From a checkpoint of a small masked image model: 32-pixel images, 13000 steps.
Rows from block 2 of the decoder of a small masked image model, named by matrix and row number. Rows with one number belong to one neuron. Each number is 128 + 32 x the weight over its row's rms, rounded and kept within 0 to 255. All counts start at 0.
After each neuron's rows are labels from the 100 images, of 14976, where the neuron reaches its highest value: "top examples" is what is common among them. Only what is clearly more common there than usual is listed. The data: views of escape-time and Newton fractals. In brackets: how many of the 100.
# fc1: MLP up (decoder.2.mlp.fc1.weight, 256x128), inputs 64-127
# fc2: MLP down (decoder.2.mlp.fc2.weight, 128x256, transposed), outputs 64-127

fc1.94 [128  62  31 111 122 167 147 128 164 128 128 128 128  66 142 114 128 121 128 149 173  53 128  88 103 156 138  93 128 107 148 117 102 183 127 128 104  49 128 160 118 135 180 128 190 128 108 128 132 141 114 128  92 128 161 151 219 128 128 104 141 128  96 126]
fc2.94 [100  78 134  80 169 128 124 128  83 207  64 102  89  86 167 140  88 128 128 128 128 128 107 167 128 128 157 128 158 128 120  55 128 128 128 135 128 128  35  77 128 178 109 114  88 182 128 130 128 128 139 147 119 128 128 145 179 123 160 160 184 128 128 106]
top examples: tricorn (32)

fc1.86 [128 128 205 149 128 108 124 128 128 128  70 128  39 112 178 128  89 128 184 128  78  19 172 128 167 128 114 124 173 128 128 128 136 128 129  63 100 162 128 133 128 128 128 125 128 128 137  99 165 114 128 128 128 165  89 128 183 128 104 159  81 128 128 133]
fc2.86 [128 150 222 128 123 128 128 111 128 128 191 128 105 128 224  83 139 128 128  58 128 125 128 141  91 112 136 128 128 140 128  76 128 128 128 108 127 124 128  37 128 128 128 128 119 128 128 128 128 112 128 129 128 119 110 128 128 105 152 128  84  76 128 128]
top examples: Julia set (27)

fc1.225 [128 128  98 174 129 132 128 128 137 128  98 170 128  97 128 128 128 157 128  64 186  75 128 128 172 147 115 128 128 128 128 158 154  17 128  62 108 128 117 128  79 198 162 128 128 128 128 128 128 128 136 128 128  89 128  90  42 147  40 113 128 138 149  67]
fc2.225 [128 121 128 128 153 147 128 128 128 158  78 144  94  63 128 149 140 128 128 129 128  81 108  64 128 137 129 128 128  86 128 121  88 133 156 152 128  53 108 109 128  94 125 128 127 200 228  55 153 128  68 128 128 125 128 189 128 138 128 128 145 128  65  65]
top examples: pastel (39); vivid (33); Julia set (28)

fc1.173 [ 90 128  76  46 110  62 128 141 144 122 128  94 209 105 133 137 128 128 124 223 128 128 128 128 128  57 128 107 100 128 128 128 177 167 128 112 128 173  68 128  76 163 125  92 155 128 114 116 119 143 128 128 164 128 155 128 128 109  57 128 128 128 128 128]
fc2.173 [ 92 128 168 128 114 172 102 111 128 128 128 128 128 132 128 128 128 106 128 158 128  99 113  57 128 128 128 117 128 128 128  63 128 128 122 205 125 128 128 128 120  27 128 138 128 189 121  85 131 128 151 133 128 128 128 195 101 126 161 188  96 128 128 128]
top examples: pastel (39); grey (39); Julia set (26)

fc1.25 [128 128  85  28  37 112 128 132 120 146 170 184 199 129 117 117 128 105 128 157 118 112 143 109 122 113 140 128 120 129 157 175 136 210 111   1 128  23 128 139 128 157 128  75 177 128 124 128 120 128 128 128 168 128 104 128 116 128  59 128 114 128 136 119]
fc2.25 [193 124  73 109 183 128 125 128  81 128 128  99 131  84 128 151 142 128 128 215 174 128 173 128 121  63 128 128 147 109  91 124 128 128 131 128 145 227  83  95 101 100 128 111 104 152 210 118  18 106 173 128  91  34 128 128 255 122 128 131 162 128 152 118]
top examples: tricorn (37); vivid (32)

fc1.200 [142 128  31 128 128 160 128 128  15 128 119 198 185 128  85 124 128 128 130 128 128 114 128 128 128 150  68 128 128  72 128 128 117 154  40 128 176  80 128 128 123 128 127 128  64 128 128 152 153 128 105 113 147 128  75 128 131  73 128 128 129 118 135 152]
fc2.200 [174 136  70 128 123 184 128 128 129 128 173 128  94 160 128 128 128 128  61 103 201 128 163 177 101 152 128  75 144 128 128 144 128  67 128 184 128  84 155  96 128 128 146 128 128 128 128 128 128 128  79 128 128 155 128 151 128 144 128  65 255 104  91 199]
top examples: vivid (76)

fc1.253 [154  68 128 121 134 128 174 128 130 128 128 126 128 168 128 161 158 146 210 128 128 126 128 128 120 128 163 170 203 102 136 167 128 218 128 134  65 128 135 128 166 128 128 135 162 104 128  91  92  97 128 128 118 128 183 128 143 128 128 147  54 125 128 128]
fc2.253 [128 105 128 128 128  78 128 128 146  44 190 192 178 152 128 128 128 174 128 158  55 147 103 128 135 128 142 128 106 118 157 205 124 128 128 122 128 125 116 180 161 147  89 128 182 128 128 177 166  59 137  81  38 144 128 176 146 193  85 128 127 123 128 128]
top examples: pastel (40)

fc1.215 [128 128 121 128 162 128 128 115  54 196  56 133 148 128 128 201 128 150 128 132  62 107 176  81  78 128  98  85  68 112  85 128 160 138 128 153 115 128 102 218 108 123 157  87 128 128 151 101 144 147 128 171 155  83 123 128 134 128 128  47 169 128 141 153]
fc2.215 [181 109 159  89  72  66 126 183 128 172  75 128 155 128 187 137 128 128 128 155 160 187 166 128 108 131 214 139 135 112 131 128 108  98 128 128 128  93  90 128 128 208 128 100 128 128 149 213 128 167 107 149 128 157 116  62 158  70 128 128  96 215 147 165]
top examples: vivid (49); tricorn (31)

fc1.201 [127 152 128 128 133  82 119 170 128 128 128 134 128 128 148 128 117  81 128  64 136 192 170 128 159 135  68 155 128 155 162 133 128 128  67 128 128 128 159 128 128 164 120  94  59 128  39 146  73 128 128 125  92 153 171 157 128 128 128  86 176 124 128 129]
fc2.201 [182 141  95 111 135 128 172  91 128 128 102 123 157 128 128 128 127  22 128 126 171 102  86 115 171  91  53 179 128 162 167 154 128 115 108 128  18 128 146 161 128 133 207 128 128 190 128 128 128 128 104 128 156 123 128 130  70 128 163 128 147 128 128 128]
top examples: vivid (90)

fc1.113 [241 128 118  99 141 169 147  63 211 116 113 136  97 182 128 128 128 151 177 213 158 138  73 128 128 140 128 129  82 128 128 128 128 174 126  87  40 130  78 193 134 127  78 128 128 184 191 174 126 144 128 128 141  69 149 128 127 105 128 126 128 166 128 132]
fc2.113 [128 128 128  87 200  16 128 198 118 145 128 132 132 106 179  64 145 107  88 128 203  74 181  76 128 105 128 128 128 128 128 128 128 128 128 104 121  71 147 128 110 125 128 147 154 128 124 153 128 114 148 138 128 128 128 128 128 147 128  94  66 142 123 128]
top examples: vivid (58)

fc1.251 [169 128 129  49 128 161 128 148 130 133  37 128 144 107 113 131 128 141 128 114 128  65 128 117 128 128 128 121 128 128 128 131 127  80 137 128 134 102 135 129  77 131 128  99 118 128 233 128  80 128 128 126 128 117 128 147 139 128 164  78 128 128 128 102]
fc2.251 [147 167 123  80 128 128 193 128 175 133 128  67 166  79 149 183 100 128 128 170 128 131 128 165 140 109 128 113 128 128 128 128 149 128  97 128 127 247 113  98  94 212  99 111 128 128 128 128 110 137 128  94 168  34  60 128 128 128 128 128 128 128 131 160]
top examples: pastel (46); tricorn (35)

fc1.83 [ 85 128 128  98 142 161 156 128 128  90 128 160 128 167 141  63 128 128 126 128 128  87 128 130 134 128 128 216 183 117  75 113 128 101 128 128 176 128 128 162 162 235 190 127 174 128  74 128 128 128 108 128 105 128 128 108 128 109 128 154 128  86 128  90]
fc2.83 [128 128 120 128 128 179 128 132 128 128 159 128 128 208 128  47 118 232 134 128 182 128 128 128 112 128 128  69 128  70 118 128 130 128 128 128 128 128 169 128 128 128 213 128 128 105 144 186 128  80 145 128 128 128 128 131 128 128 128 148 180 163 141 126]
top examples: vivid (75)

fc1.90 [128 177  40 128 128 121  62  28 164 128 128 128 128 128 128 128  50 128 129  75 128 128 128 128 152 107 128  62 127 110 128 186 117 128 128 144 128 128 107 128 128 158 205 128 191 128 128 128 128 143 128 202 128 128 146  66 128 122 132 128 119 128 123 128]
fc2.90 [128 128 128 140 128 124 165 190 128 128 128 128 115 128  57 128 128 128 191 128 128 128 128 128 191 123 128 139 128 128 128 140 128 131 128 181 128 128 128 128 128 128 128  90  74 124 128 128 226 100  66 128 128 128 128 173  91 128 128  86 131 150 128  81]
top examples: pastel (65)

fc1.150 [128 149 139 172 122 166 104 128 108 140 111 128 128 224 165 128 119 128 109 128 128 144 128 128 188 136 128 128 128 110 128 115 128 218 119 128 128 139 157  81 117 178 128 128 126 128 128 128 128 141  62 128 125 229 128 128 128 144  70 128  61 128 117 128]
fc2.150 [128 128 128 128 128 128 128 128 128 128 211 150  96 128 128 128 128 130 139 128 128 128 128 128  86  50 167 128 128 100 128 215 128  53 128 128 203 128  51 128 189 128 128 128 125 128 132 128  81 128 180 162 128 128 110 128 128 128 209 128 128 162 128 128]
top examples: vivid (56)

fc1.18 [120  74  69  75 128 128 128 124 114 128 128 128 128 128 128 136 128 175 128 173  23 101 128 168 128 177 128 128 128 128 128 128 128 175 179 183 145 204 128  90 128 166 128 187 128 128 128 122  47 116 128 129 128  92 128  95 209 103 148 128 141 128 130  87]
fc2.18 [162 144 113 128 128 128  14 188 128  96 117 128 128 128 118  36 128  29 128 128 145 128 128 103 128 153 128 128 128 128 128 128  97 110 128  98 125 128 128 114 128 128 128 128 153 128 128 128  66  40 117 143 129 128 128 128  94 128 128  43  56 145 142 128]
top examples: tricorn (46); cool (37)

fc1.37 [128 178 128 128 128 128 128 128 140 128 128 200 128 128 121 128 128 128 128 128 128 128 128 128 100 123 128 128 128 128 128 177 123 128 128 128 128 156 128  28 128 128 128 128 128 128 128 128 128 239 126 128   0 128 128 128 128 128 128 128 128 143 128 128]
fc2.37 [128 128 128 126 128 128 174 128 128 125  63 128 128 128 147 128 128 128 128 128 128 114 128 122 128 100 174 128 128 104  30 203 128 128 128 128  86 128 178 128 128  91 128 128 150 128  63 128 128 128 145 128 128 136 128 128 137 128 220 128 128 128 128  45]
top examples: tricorn (44); Mandelbrot set (29)

fc1.163 [ 93 128 128  93 128 128 128 128 133 128  44 128 128 156 111 101 128 128 128 128 106 112 165 128 128 112 128  98 128  51 128 128 128 127 128 124 161 128 155 128 162  68 165 128 128 117  99 229 128 128 113 128 129 128 127 131 127 128 138 130 143 128 128 128]
fc2.163 [186 126 128 128 128 128 128 137 152 166 128  99 128 181 196  61 128 128 128 128 128 128 128 145 128 157 128 128 139 178 194 128 116 145 171 128 141 164 167 128 128 108 128 128 143 128 128 128 116 128 108 173 151 128 128 203 125 171 128 133 130 128 128  71]
top examples: tricorn (40); cool (38); pastel (35)

fc1.20 [ 88 207 128 110 128 114 101 128 128 113 128 181 173 224 201 128 128  92 128 137 110 151  59 118 133 128 106 158 161 180 128  55 128 128 121 141  68 101 175 128 128 128  98 127  95 132 128 128 209 165  89 146 181 120 164 120 128 105 128 128  92 113  69  88]
fc2.20 [128 137 128  65 128 128 128 128  79 128 150 119 138 134 128 221 128 128  89 135 128 142 160 156 161 128 157 153 168 135 111 158 137  64 173  99 227 106 148 225 128 128  98 146 156 194 115  39 128  67  60 137  97 128 123 104 134 128 143 128  92 128 128 128]
top examples: warm (33); tricorn (27)

fc1.206 [184 128 110 128 128 107 163 128 129 128 128 147 122  90 128 118 128 176 122 136 128 128 112 223 105  99 144 163  62 167 104 128  94 128 163  75 128 158 173 173 128 160  71 149 110 128  59 166 128  46 119 128 137 149 124 126 151 128  95 128  95 108 143 121]
fc2.206 [153 125 128 147 128 128 123 186 128 128 154 128 104 130 128  78 128  71 151 152  88 113 127  94 133 128 128 100 128 128 128 128 162 128 102 128 161  84 174 128 119  46 128 134  92  99  74 146 128 116  61 131 142 165 128 128 185 133 128  82  87 128 153 128]
top examples: grey (38)

fc1.1 [128 140 116 137 175 128 128 128 131 135 128 128 110  90 128 178  90 100 190 129 128 128 128 166 128 154 128 128 128 128 128 128 111 128 128 118 128 128 128 106 181 166 128 128 135  35 128 129 109  75 109 128 179 128 145 128 146 128 128 122 128 128 128 123]
fc2.1 [116 128 124 128 100 128 128 118 128 165  70 128 195 128 128 157  64 101 128 149 128 128 128 128 147 128 128 128 128 127 128 128 128 128 128 128 128 128 128 179 128 128 128 126 109 128 148 128 128 150 128 128 128 128 128 128 128 128 128 151  78 128 211 156]
top examples: tricorn (46); warm (32)

fc1.176 [128 151 157 179 128 133 128  77 128 111 160 159 128 128 148 138 128 233 130 128 174 103 136 172 128  96 128 128 128 128  50 146 128 166 146  93 124 155  87 115  78 110 128 122  63 125 136 103 180  89 147 128 138 128 128 147 128 128 148 197 109 128 129 139]
fc2.176 [128 128 105 128 111 128 170 100 128 101 128 131 128 128 134  97 169 177  79 128 128 178 146 139 128 178 128 159 139 128 139 135 115 128 128 116 100 110 107 131 128 128  79 195 128  71 128 128  43 128 128 162 128 128 171 185 160 149  84 118 159 128 119 120]
top examples: tricorn (54)

fc1.167 [128 128 128 138 159 128 128  46 128 128 151 194 163   0 145 128 128 143 128 112 128 181 217 230 159 128 128 164 113 128 128  84 128  88 128 107 128 128 112 128 130 128 137  87  80 128  72 182  97 128 128 159 128 128 128 128 136 117 143 128  66  39 165 128]
fc2.167 [191 128 157 128 128 128 128 128 128 166 133 189  58 107 128 128 128 167 128 128 107 134 149 135 150 193 128 128 140 194 106 128  86 128 109 168 134  58 128 136 128 198 128 136 136  59 128  79 255 128 145 128  60 128 169 128 128 128 163 128 152 165  99 140]
top examples: vivid (61)

fc1.199 [138  67 136 128 128  49 128 128 107  62 128 128 128  59 141 128 145 157 128 128 128 128  94 235 128 124 128 128 128 128 128 128 128 128 111  81 128 125   0 128 128 128 128 128 128 158 153 128 128  74 128 120 167 128 128 128 128 128 128 128 128 128 128 128]
fc2.199 [105 128 171 128 128 128 143 128 118 128 129 128 128 134 128   0 128 128 128 109 128 140 161 128 121 128 121 111 114 128 125 128 112 128 128 128 123 128 182 171 128 125 171 128 128 140 128 128 128 128 128 128  98 125  89 155 128 200 128 157 128 128 128 176]
top examples: grey (41); sine Julia set (29)

fc1.245 [140 128 136 146  91 173 128 128 128 144 136 148 128 128 128 109 174 118 118 109 118  76  60  83 128 128 128 130 128  73 133 149 107 151 128 128  66 128 104 197  90 128 209 188 128 112 128 104 169 112 124 193 143 156  73 128 128 177 128 128 128  59 128 128]
fc2.245 [160 128 128 162 128 126 194 172 145 128  64 163 128 128 129 179 119 128 128 168 128 143 200  49  82  64 140  80  80 125 177  91 154 128 144 128 116 143  87 128 121 128 172 128 111 103 128 132  82 128 132 138 125  73 128  81 122  84 106 128 155 132  84 128]
top examples: vivid (83)

fc1.121 [121 190 116 236 191 128 128 128 140  70  89 128  63 115 128  97 137 181 117 128  97 148 113 128 128 128 128 102 128 117  44 128 129  67 128 128  76 128 128  84 128  85 185 128 128 172 128 173 138 162 128 133 128 128 128 128 128  69 192 130 104 184  93 128]
fc2.121 [123 184 128 231 147 161 128 146  80 128  75 128 128  57 170 153 128 128 120 134 161 127 188  40 149  22 128 135 128 128  62  88 128 185 143 115  95 195 115 128 128 139  85  90  89 155  73 154 128  90 171 234 183 126 128  81 164 128  55 128 111 104 128 128]
top examples: pastel (39); Julia set (25)

fc1.75 [128 128 128 128 133 128 191 128 139 102 128 128 172 128 128 128 199 128 128 128 128 128  39 120 156 132 128 163 128 128  60 165 167 128 111 148 175 175 128 113 128 180 104 128 131 130 189  69 111  94 128 155 128 128 130 111 128 109 128 187 128 128 146 106]
fc2.75 [119  50 131  80 137 128 174 128 101 128 128 132 177 135 181 207 128  16 128 127 128 105 133 176 153 128 128 158 148 128 155 128 128 156 110 158  58  73 110  59 103 131 112 128 141 128 132 133 115  79 128 128 111 128 128 128 119  94  93 126 128 128 110 128]
top examples: tricorn (41); vivid (33)

fc1.74 [128 128 127 128 108 128 161 128  82  48 128 118 134 128 176 174  85 172 128 151 125 131 128 157 128 128 136 128 128 115 128  75 120 128  82 128 161  88 138 148 128 147 128 100 128 155 142 128 128 128 180 153 130 251 128 216 119  99 106 127 128 128 104  61]
fc2.74 [128 128 128 128 128 202 128 161 128 253 145 158 128 155 128  64 128 128 128 125 128 128 128 108 128 128 128 128 128 107 128 128 128 128 141 128 128 128 114 128 114 128 128 180  70 146 147 128 130 128  86 128 128  78 128 129   0 128 128 128 128 128 128 141]
top examples: grey (52); pastel (40)

fc1.39 [128 183 104 128 143  98 128 128 112 128 128 126 176 128 225 183 104  95 137 128 128 123  71 101 128 128 103 139  97   0 128 128 125 128 118 156 125 123 125 128 122 129 116 128 141  86 128 150 107  97  85 128 128 124 128 128 128 113  83 101 128 165 128 214]
fc2.39 [152 128 173 125 159 128 158 195 206 117 144 135 128 123  94 226 128  93 165 128 128 128 128 160 119  91  97 101 136 128 198 128 128 138  78 191 128 128  94 158  99 156 166 118 142 110 105  68 128 120 116 128 128 105  90 114  91  39 129 152 110  74 112 146]
top examples: vivid (87)

fc1.186 [148  81 128 128 128   9 126 192 128  77 137 140  48 123 128 180 119 128 189 179 125  97 128 157 128 128 151  82 115 168 140 133 124 168 128 128 136 115 128 128 128 132 199 127 128 184 140 120 149 100 128 154 138 128  72 163 128 127 181 154 128  73  74 186]
fc2.186 [128 164 132  83 154 123 125 102 100  93 128 128 128 128 128 190 141 128 128  92 180 117 128 189 160 157 128  44  98 145 128 131 125  98  52  93 128 133  95 128 185 160 118  84 128 128 128  67 128 138  96 128 155  54  87 130 157  85 101 127  30 122 118 117]
top examples: pastel (33)

fc1.183 [128 174 128 128 139 121 128 173 128 124 128 128 115 144 128 128 142  45 128 128 119 128 128  80 122 157 243 128 128 157  23 128 128 128  92 128 144 128 159 115  88 146 128 128 107 128 128 128 128 128 114  91 166 128 130  86 158 128 153  89 128 128 140 128]
fc2.183 [161 128 105 160  69  97 128 190 128 114 128 177 128 128 128 128 136 109 124 179 128 187 128 178 161 113 135 146 128 119 122 128 128 128 128 128 128 128 132 128 109 128 165 122 108 188 149 122  67  87 128 141 128  95 128 147  63 128 146 185 243 128 163 128]
top examples: pastel (55)

fc1.180 [120 163  78 128 128  80 178  75 128 159 128 128 128 128 175 141 229 104 146 128 173 143  82 128 176 128 128 161 165 128 128 172 128 127 128 139 129 128 128 128 128 128 137 129  94 128 149 154 128 132  93 128 128 135 117 105 102 128 109 135 128 145  74 120]
fc2.180 [128 158 177 121 201 127 128 114  55 158 126 128 118 134 126  49 185 116 111 127 132 128 138 128 128 128 149  44 128 128 128 124 128 128 123  68 128 171 128 160 128 200 128 204 123 220 152  91 128 108 147 128  94 134 128 130  62 130 128 152 128 121 222  66]
top examples: grey (32)

fc1.41 [128 128 157 153 112 128 177 235 128 128 128 181 128 128 128 128 128 128 128 128  73 128 127 143 141 131 128 128  78  88  87 128  93 163 128 128 107 128 128 103 128 128 128 128 151 128 103  48 128 128 126 128  92 128 128 128 145 128 128 128 143 145 128 128]
fc2.41 [128  23 178 180 128 222 128 148 134 128 128 128 128 128 128 128  78 109 128 176 128 139 144 128  95  94 128 128  84  78 128 128 148 128 128 128 128 128 128 171  78 128 128  53 128 128 165 162 128 173 128 128 130 133 128 128 128 128 115  85 128  93 128 157]
top examples: vivid (42)

fc1.71 [128 128 129 156 128  79  86 128   0 128 133 107 120 128 128 130 128  90 170 128 128 128 128 104  81 128 128 128 128 128 123 128 128  86 139 114  81 115 166 214 199 128 128 128 128 146 128 128  67 128 128 128 128 116 128 105 128  86 148  96 128 128 239 188]
fc2.71 [128 128 128 134 128 128 111 159 255  95 128 128 103 128 128 144 128 143 128 128  74 128 128 128 123 128 128 128 128 128  78 128 128 101 128 128 128  86 128 124  91 128 128 128 128 128 167 111 201 128 108 145 120 113  46 128 128 128 103 128 133 128   0  81]
top examples: warm (45); tricorn (39)

fc1.202 [ 91  99 128 128 128 169 128 163 119 128 144 122 175 128  96 128  83 114 149 128 142   0 133 153 131 128 128 102 106 128 128 134 116 128 129 203 129 128 160 110 174 120 148 186 163 178 128 133 128 128  35 130 182 124 115 128  85  49 148 128 125 118 173 150]
fc2.202 [128 128 132 128  72 128 123  99 128 220 159 135 142 129 114 126  82 128 124 134 118  98 128 128 127 163  94 128 128 128 123 100 143  96 103 190  87 128 104 128 112 132 153 146 128  72 114 196 101 143  91 100 136 128 128  75 122 128 101 150 127  75 128 165]
top examples: pastel (32); Julia set (27)

fc1.91 [128 128 128 128 128 128 142 128 112  73 172 129 128 128 201 128 184 128  49 128 128 118 128 164 128 128 128 151 128 128 128 128 134 128 117 128 128 128 128 128 128 128 128 134 128 129 128 128 151 224 128 128 101 128 128 216 128 124  85 149  61   7 175 255]
fc2.91 [122 126 128 181 145 128 138  76 128 157 128 128  83 128 128 129 146 119 128  92 155 128  63 136 128  64 153 169 120 165 128 128 139  72 128 128 128 128  70 147 217 128 128 130 178  88 128 128 128 128 128   6 145 128 128 128 144 128 100 128  86 209 121 124]
top examples: vivid (49); tricorn (31)

fc1.50 [128 204 128  90 128 128 166 131 164 128 128 160 139 114 128 136 125 126 190 195  55 169 119 128 112  81 117  80 107  55  70  50 128 128 209 128 100 128 146 125  87 132 128 128  66 111 128  48 128  96  56 117 128 128 102 128 128  63 128  49 128 121 128 128]
fc2.50 [109 177 156 119 165 128 128  60  91 128 128 158 128 128 128 176 128 128 116 128 128 103 101 129 128  85 128 139 129 128 133 104 118 170 112 196 128 128 128 128 128 178 140 138 128 128 122 126  48 128 128 128  93 142 128 127 126 128 163  90  38 128  61 164]
top examples: tricorn (51); grey (41); cool (32)

fc1.14 [127 181 128 192  52 115 126 239 128  98 111 202 167 165 128 123 128 120 148 108 148  84 121 128 208  69 128 144 128 183 165 108 128  88 188 118  90 128  90 128 128 129 128 128 182 128  95 128 190 128  74 133 128 159 128  92 128 128 128 128 128 128 128 128]
fc2.14 [ 94 232 148 128 128 128 121  45 128 179 201 125 128 167 128 181 128 146 105 124 134 115 128 128  80 128 128 128 128 142  88  64 128  31 187 128  70 128 128 136 128 128 183 128  80 128 111 134 128 128 135 122 128 128 153  96  75 108  93 128  33 130 121 128]
top examples: vivid (59)

fc1.10 [142 128 121 116 159 128 185 170 128  54 128 192  87 128 124 174  70 128 128  82  36 134 128 128 128 129 187 128 128 191 128 128  94 241 128 128 128 114 149 128 121  57 128 128 142 128 128 157 141 143 128 128 116 128 165 128 171 128 166 121 166 128 151 128]
fc2.10 [118 133 128  97  82 108  94 128 128  82  44 154 133 157 118 128 138 143 128 135  98 128 135 162 128 179 135 142 179  42 128 116 116 128 128 127 101 128 128  89 128 223 117 167 182 104 106  81 142 128 125 128 128 128 128  35 128 128 178  58  99 128 128 128]
top examples: tricorn (68)

fc1.153 [116 128 128 128 101 128 128 128 128  89 153 137  93  78 220 136 128  96 128 128  59  83 184 191 139 120 132 128 128 133 128 128 128 153 105 149 110 128 142 128 128 162 128 128 197 128  90 128 145 107 109 128  96 134 128 128 128 128 128 128 128 119 116 128]
fc2.153 [128 128  75 152 128  92 128 128 128 128 128 126 115 128 132 157 165 188 145 149 170 128 105 128 126 128 144 128 128 115 177 113 128 105 150 128 140  95 128 128 128 128 125 106 128  51 128 143 188 137 128 255 104 111 184 128 128 128 128 128 135 128  75 105]
top examples: grey (38)

fc1.128 [122 105 141  64 124  88 147 141  72 108 145  51 176 128 128 128 186 137 128 221 138 129  82 128 128 205  88 128 125 128 128 137 132 159 128 130 134 123  88 128 125 128 128 107 128 128 162 128  97  89 110 127 128 128 128 128 161 128 107 128 128 151  68 130]
fc2.128 [110 128  39 152 128 183  93 167 135  57 128 102 128  85 128 144 123   0 128 102 113 128 133 124 128 138 128 128 124 145 163 128 128 128 142 131 106 128 128 142 128 111 128  84 167  44  62 128 128 128 151 170 146 119  84 140 176  95 127 128 128 128 128 128]
top examples: pastel (42)

fc1.89 [129  96 128  30 106 182 128 181 128  94  62  96 128 128 125 128 128 157 128  78 165  63 128 128 140 147 128 124 142 131 128 123 135 128 128 128 128  89 229 140 130 167 111 128 128 128 233 128 128 128  85 183 183 128 128 137 128 113 165 128  95 115 113 119]
fc2.89 [128 128 130 128 144 156 128 128 116 128 116 140 162 128 127 146 128 161 127 154 128  71 206 182 128 128  97 155 128 128 128 109 111 123 128 131 132 133  78 128 162 202 110 200 102 133 128  97 128 128 128 128 142  64  22 128 129 128 113 161 103 186  92 125]
top examples: pastel (46); Julia set (34)

fc1.249 [128 134 128  98 163 128 128 173  98 138 146 124 122 128  88 128 128 126 149 128 128 211 171 105 128 140 153  82  69  55 128  69 147 128 128 128 128 164 128 128 128 171 128 116  97 116 128 128 127 128 127 134 138  74 151 128 128  65 128 128 171  82 128 128]
fc2.249 [128 128 115 128 128 128 116 125 130 195 115 104 159 114 107 124  48  94 115 154 186 164 117 168 153 117 156 128  82 167 128 145 128 128  41 128 110  99 128 114 128 120 128 137 155 197 156 135 128  78  47  54  92 128 150  45 157 137 124 133 116 145  69 128]
top examples: tricorn (55)

fc1.131 [128 111 144  86 145  97  69 128 128 128 175 178  92 128  60  95  97 128 128 120 181  85 128  78  95 128 128 107 128 128 119 128 126 161 148 128 128  80 130  82 128 134 128 134 130 148 157  92 160 142  83 151 168 128 128 128 133 128  82 132 161 112 160 201]
fc2.131 [128 139 197 128 154 128 175 125 128  99 128 212 115 137 128 113  21 112 128 128 171 121  91 128 125 121 150 163 132 104  67  65 129 131 135 121 141 128  85 149 128 210 142 128  89 128 117 108 115 128 128 110 133 151 128 128 128  91 140  89 128  96 128 154]
top examples: vivid (87); Newton basins of five roots (32)